{"encoder_norm_position": "pre", "text_encoder_head_dim": 16, "text_encoder_fused_qkv": true, "beta2": 0.99, "max_steps": 7000, "batch_size": 128, "lr_schedule": "cosine", "final_lr_fraction": 0}
Rows from block 4 of the image encoder, named by matrix and row number. Rows with one number belong to one attention dimension. Each number is 500 + 50 x the weight over its row's rms, rounded and kept within 0 to 999. All counts start at 0. Numbers have three digits each. After the name is the row's rms in percent of the matrix's.
# v: window attention value (encoder.blocks.4.attn.v.weight, 64x96), inputs 0-95
# proj: window attention output (encoder.blocks.4.attn.proj.weight, 96x64, transposed), outputs 0-95
v.18 096:526549462409460506465458502409480454446543508574563416467470567480465616429531440514440552465505485492550431499453576489488486554433448577517546512448589524546582458560505481515527509525499573516424416499579448493501526437430526485501523576542462486547457439396557422421497518579509471494
proj.18 081:636554581551496491466552498592476522565553459454486467404426515496516427576548486620469470531493506515412476524489440576562499500602511481460541417542483554408462475505481420436452504469483568506514446514424588513495438469466488477523506494534579474466461468563515459446544495430577510538
v.19 139:488450550567532441568497447528549472585453465447455573494505407536452378588457518522525405515494519459395544568536408447576489514555542431479429549503453481515468513499505529447485542483461450505591594472509492520537454496572427557468496493429519514455533553569484542565525466473402566526
proj.19 134:442495471398443552530429495453452394435480553475465499532504515462523567480424564477520578480498599441569551447484576482476454490402568504536403530496524465455594553461503471540568546550580475559448593541490496491479568488497542467480419505546423450574558510490456526560546507582468511467
v.20 099:625538524541479576528564561468464487488505528401518546391452514474506480463497587524549446535521402492592480522526541470497447592448525456422541440595469515455426520448468452508563453458487583521486478536524520494551519566441494534472506540465504378525439550479547422482405472472537577473
proj.20 109:483595461537441422558423521517435504566474514465540425492440432553496507467530450473454553467516482518436489481469478506488531532426493496517591634382549488444447609516530440503523461485504516457451479521456560494510450419430453423494558493459495497489500607502572452493534632514499558574
v.21 080:484508501559475562473592512510447467425546547526535537465461456531531524535492458528482483539552561557435542413559436480457491480500412463420493530437512491507416561458436498528518550520430590567419484505501527388459647434478513455568410495503560457514506408435508584470527509539541577524
proj.21 083:538507450500476504515509567461643503592460479488529466544525588497449475415517490495473444542450492567594457584349526518465505506500556535584531502591475528424517556509518446448422495478509487474482484430516560509485407615450481447501535576546479558514514467479558439482510579510442432475
v.22 079:532545521506473581515543543539435472416516455452461455409492474534522469472529401491454460495526436494559476534520591466467462529424469584467518496434477509515399521459505484494548500519441510443517541579586551502488577526489482453561483542529575471570518408459582408377525421591571560474
proj.22 075:558631415548458469554491493475507534581548542471535494466416455532502547457523482561426474518409482534491401478414469546495527566554472430539608521547472517451530474507501426452560481451496528516462405470477539470543419561407492554444554536495488449483463573480515481534450607511459586552
v.23 089:461442459531533484528513462555523509454510536577438493613512486531442557581449494521463536522470575576414544439580552466440557430547434446418455434565437462524535513461444517521505493597563529549554473484499476460481563478470507500493412426553506557422491508547376565541491522436459444563
proj.23 083:488445531426539479407487442464578534481520402503436481609559585467527478558501520488611487502517511521532557604505475533480486477479562517538375461517541438482551431501543473528428510509525398463509536513544446554492444518605524491507465444480538569570496437491437545521515406534436402493
v.24 116:531541484455482507381515442507507511573561425584437487537512405524516524455509407486554539378547539518511478550426571518503522482453458524559540584506460548488491412508534473470573511640623481458542481546553538485522510487462480487446514429539416517547477436442516445412473464509506496436
proj.24 120:521506559555554461613614446433468583495504488469476505416428496522468593462531498619451429621402432561438496575537442571497606530557449475517467429545524471540520539500423490464516510464434507516432434534495449503529460459516561454544440537461547473512474458528519543514482477493529496501
v.25 071:500540464459587464538467544570476503607451473470472579431512523450465430524460579418539466495496420416577592494529563471518464543512597496501437426602471451495470577528528559441536470491458429520562532469498514550539462581568540518501522476402503506519492547565462401548520430522489440453
proj.25 075:503473494547510523497412395507457512424464537496465472594554406576514490463501469448459528502474608542401500453572453484497525479503461430450534615379502461511545498437493530588522544471616436462510544521518483523466574475490517577525452453508505485413550578484450590570532529522479550499
v.26 103:511496445461424457450562425563519541598503454493446519479484450504543441482540517421595490481522564487515564540452419583528552492596513541568474534529506519448478436486534429451540550570564406407487566537444549458436472464522454581485516413436453514509563563554456577498481467540481577456
proj.26 110:433401532474564509617493543399443440477472572462539504516465488409394585453455539483501467481496463490510507487584531398506542538396489539491457466504448562625512582563482602492542472499443491507548503487556462484565535480533594473539463529479445489564531470432516513548514520491501448427
v.27 087:525542436568468544588497494512559543507467467439503495465569515520582468519519548461496375574475453555462542560439419468541479493473521437487391515517504508467547579590493383540526463411432554491498555477419434579498450540552462472462566488496545468437532537591539527514529528414425463482
proj.27 102:504451498425451458420441561479461379482474551484511545502498443470459433480414562465545645363584550419531498469489608503504530544434516583494515482415556533521506451463560529445505426550539467470509469521527558489517516446506471568408548497476483532562484527464457447499508518566499549539
v.28 108:474543417337535497556408629576467476555488514499465495441450522484544516464516569450532470409527464478539559434461537480463484582459608518492478480576491463507569581491536500463563449444512505563437529529446485525539482582537469500492529420451515385530520541535441494530547469481523447455
proj.28 104:460499569623554464529496400485493487500444541492522463508536413530386508474497469509398460516451560489435518520656410513522484482513422483436510520417532511574477493459441554541491511535543475468577497488441517515485569445495507513519519531466440563359539575509488528600502564486467515547
v.29 089:513499568457500470405551471567479494574532493536473537475495454540507481450494402489524508470537532385521509467511616557454478476486454501547562492514462532529403433446534519481548554613589477465495472546542616451482517503447471601471501476540408485523436475445489515472405402597560560498
proj.29 097:489513479570566531648494488437442575522509498486482466483475521495489611481556498535475385587401435592503482553559420476451556511517494479495511492570468476463517579552410490437542540415409517538490513444479440507535464523527582406527417541443506473539505517464537545549508527429483474445
v.30 068:480436464420523477567495507503397522429508551472474473536445545524536628545458489587422561468514505492477499511582503498445487472450459504469535459447509479556528573463451552527443548420553445460481505482566495469508414414557611429572512415541587511522485438476455541598590533553520492534
proj.30 074:492517488555549502461433486527627494534474457569472440531601506531471467518499470464462440523395525535571508486526500545479432498616469447535522498603433459498511366474480542498540534497515492525562515530534468549514564616486451594574496551533513555364501527559488519464532418447441500500
v.31 095:507413516564470456456542428454565491412504472480502467605565544542454543506477433497442572585474630537438532583525471525520480386500443480496464610514502517515547464441492555467408540532573495463587520483504505512495433391500410486509499473563568563476495544545495536515525512486477442577
proj.31 092:455445446441547548511519504531501469540502493566453509533529540463588450603475504501602459460503407468552505460479498494488532502562497500563497353520482535509545427509495528457542551503561486476489502478543427476486505612600572601410436498502459555513460469499420596500494362471512516429
v.32 097:552518515471515485489448576483472495563451464511545536462530464484428443405539500436558567469546433485559494457473505454528458587499518575514520552461493518518505484574569528488477490525508468514528395512557493513537467474445495565437568660388398500578495461458581382462430442548466545481
proj.32 093:518577451562475526576550450640487473449528466480534498401412491502592520556605483466537449543564510509445515494479487503486556481538478558453475517482546557491540533490434450509495538338480621493426506463441501449457503454506511506484488421518551396503514552483549544452543574487507577464
v.33 108:491527481506511546542501597463485468539485611460536485466465486466473479498478573490532415515515416511579502410515518404466465647512545463357513437556492500514453556489535520533518403475481544580486465527454448452539577598493462508451472606428517433466457559514491489579530481478567514478
proj.33 103:496532525579449499491453500559530523466466482457583540518523515527474450475575473407469520486548561530417528484530481522471490450416516533495490584364602514433446593493510456612451519438493523474515520455452590514439480392457488430539656505443490532503538540470568470454511562527476517523
v.34 093:573510441442453482505573475593450425492406538399554522427454487473538470473522503474476544494557488440557549478533544497461441548494528515456515427533519502558344518495535521485523442462499436486446476528465509480543560436600620511568554494439575487489477442633490476533530446530567498526
proj.34 086:478460480574591462483396502423579487457479480468506460556532519481444505520485442345523479488451539505494464438526526438481527505534407492452577590466488550465512447507465558529471572415549534467589542433538520465478509501423436586453532548500451499445507629430519498509560545446431542510
v.35 066:574460547585425508503601426482562530490482553403578465483559602483513419431496534498473487536509549414480507538477425513553512460549429501493458508500477558450535525407511435526409524400533482464622545473415515503458438512528501514496518498503554487449523583574560569555528509493439573484
proj.35 068:422423440391471574480476573569500395457462530542468492554461496435497436618434453388491553445534509513527458388464550471545489524492543602553481491439525481472494422542553546458556520526521533504456531462549418448491465498471471533563478509465491610608525530474456502470532472494510542539
v.36 083:491502600602507474520572440484543538469502472490441562495550545570525464540501553525478423609435539505411489603488396528573534437509474407518437592512491526456481444523477416515553521438461502487549576474491502521510415492460427517469486489571517506519507604475559550486505485445415582563
proj.36 088:477479457415414506609481547496400446493500548520487462447429492460539555435434538517575579467573428432563594464565571465476537551432556612511476451449536500499492527445511448443495454613498511527408480596550523470529518456567516476436471509467513515573494442511493476520446493575483506484
v.37 077:521516530521471589497501538496498442549425455453561488416477431497425376525538486498561404531533417427555490465464455463547511611523527502470459565520496501477447560519540454468491490420390502537502531484481484485529496609503420504489544651421567528461541480550511444550508430547532554472
proj.37 067:506610481490441501485435556475533455463535607440595573457449553496522511506464564476470564446548519457451411409443535516506503488456541541508492544402524566396513533515488432587580509506541561526471536454428596499422469429431503481441517439560478405553529542513534498451545558497499512516
v.38 110:550528556473523426433485420515537540564490444499467567504494525474559474457511440456595549467533524496511466564408515593572586417512481612607552458452472558474498407523490482466543565502564454390474496477555534517481463536446520547475500410491409546530539481441499501443443429535480519422
proj.38 093:513424513479539509568575550482434507528557527512525468436426455482457626448562576518503423533467424490495480483598453436451555551465493493443461499611433477569471564554493558430529430527400511495444457546532475460635528481564497470486401540525516436514509476454508485496445544483543499432
v.39 076:582428544467469506437604509472419505492551551410557490488543486469425511393507469567493595515580502502551435582597566515482436489462457476429578441441475506541398513484463547412415531502489474446537449525580538500517438482521495476588487552598551496532439530444471476494480496517514511529
proj.39 088:460613381577523477546447477522517561521498455540433480501482537562609467545506440479399473496430437564467463467417446501492520479584427490636555565535444506403526455529535561522559541446499545441424517499498482463524527527450421572474503509489433486487519548523524508432477470486517575554
v.40 085:535474613587474516521605514534487431449502541397512551515515473502505433461476552542465418646484544469465472609515439490541430506480485404469445515476524477512508512478484463516430479431434531426435546490434532466483478440552474514517505519515565518385496566542512554536558551470501591588
proj.40 093:463499340497424589495456574444509395480436532515560446487519546465531460530434494418477596434556471472614434400445561464496484501507521545533551511497478549413470548532560501451561520502501520548488475517529564440540552478509510447491531583566461472609517512507559440453521500524507550464
v.41 121:501463572537542464529484499469525502587471479460480590481524511507463362534499589504563394546488464446479503568462419535609500499558581431517424503519469499434534516466522474485442546388453452511573614483454515543474404535557458517479479472411541490486559588524471526510547472456443558483
proj.41 116:408523417417420549510438546511428412435468587547543533516503503492538566454441542442439583449521503463529505361550492431479460484427529541494461564456494481561489526503514531585588446608469553534430535508488466465503575437484507505540479513488414494557606507528464495520479544533474524441
v.42 108:569431523452548507433564438624483521488539488573403518526531527534513568477481457459527559496513572525445536463531572595455519397477450568535511469548476470477553485440458503497534482574591466494485483521459583516440529483441428474546473360599470539466481504558474562464522452480527396516
proj.42 112:432453468539578459526491487383492573577520470554471486578547459505511508534508496525495411483428425579492487576512382463529530540581456482505496413556438507583473471553526585423459530524499431423526471488523425531569487579584582554479454485451517547537480482448427538558485455490449504442
v.43 097:517470489522458509488470478583508470502493523448497573470528524440557406476458528447538405494488543490465558501417349537564533512544492519578424485476540574438509443487547438508563520464425557447459577456411477487462513574527502555531543466460422512514632474582572527485554427526500572460
proj.43 099:477479513422456545466537607451523365479502583499553483528445515409453544525464535449525568457567486441581477441500582422524472527427601533369536547534518476531420573529564538535477478512545470535481520490497542479535514479477597472481514562469454491547495501402486445504491579547465421470
v.44 118:494496469464479514519445573523492472433462577506618432418508587432527471427486480481532502489551460356556496375430467508508493537516531571496487449434547523509543564499517523532436486466456508519423497482446473478479550547516574537534562553434525503517529423593520474516556418630554502444
proj.44 116:534476510521490563347526561582589446499531483508522527494544506521455402619557481423409481479491559551487448483505510486545452468548484450413542541547462442498425431535568518545478523442521544506558501380458508502483545478435468534555541489472483506445492590446476476448508612399484498512
v.45 097:506536453525522503536410471429581521472425420570567420559541506503437456638490420485507447443460467544439503549529513400577460474548426470470429570496476512532481471515512512567499552508422523552581507496528431536560581487544500448476561585487572570479545446584481480437493516464470496459
proj.45 103:534473524380441434420519523505522450499605512474430628482500520529567469494472541570546590545553580432507543518415503553469537512531589502570468485498605475469604467511491422501502489508558474539469484479494476496431408540457517579438437455524482481576471499460501590567511476504425481481
v.46 087:562527458451480579457523487501485485418527497449478440435433520468525551498529483477496490491469465554601443519491615473474465530366469573466542486540483502499415494515480465548592459455504506512464445545550565466578634539464501427504526487551565420475430456541517430358500509507589501500
proj.46 091:518566547624474360542521512488520594627561471453543479489476422589509505472535484503431488523488503530383515552487432572474552557591480435492583577497507512464507518560457461442453477474498533466498469529472493539469394470477444541490570509470530450462444583481549452509510569482474551556
v.47 092:439463526454534440515425509518612471559554472585499494600535530536454527497454518485520481495458587517475488439491516545423559506576515493543482560504478468468671491502561507492443508545613503538459532512444455521488366505443451524410436534489443556433465525501439505549518497498454389528
proj.47 099:476536508484546559451489490553421521409468470543500522512559504471556523568502530481564545476596496472500538482583427517572403439473521517426427359490574487552426505446491492592479520515457513543563482459442475512452574445624554464537482427472526504530549421593476515471519409475488468454
v.48 089:475502395469502540522496488613451436435476468558553414468382467467489571552495511452450573424551482510510570435526496429436459551509576437413497487584488437555456581520531566503521462488515487551470477539452474462555602494566558468481495478485597444436491507533459504538562535425571507486
proj.48 095:461447547540551427482474474439580533555457436503431530552611518559453416489508497490592426527419534491480532538564534515535551441543469521503512473462477471463566450491435502578463556481565415498617505474564501581411454566491437524519487518484488588485496533496467601544524418535412440521
v.49 097:438557426412536473482378546519489521530496375543489506518486543515498479532510456376549534403507468453493522449454487522551578482516572595605430498436549509455558471565523511547563505535495413526502520472506451514461421510523520546469498509460487551558584394497511471481582448541507416443
proj.49 112:582419656478536511472568429506455503475579522512474597440536445478469529520546567604450480574510516549455515526552482478521484499488490451387412403523462504623474459464472506534446452496527519562536541466476469525552579481521553565513423435473491459434488443503434521550428502463504469491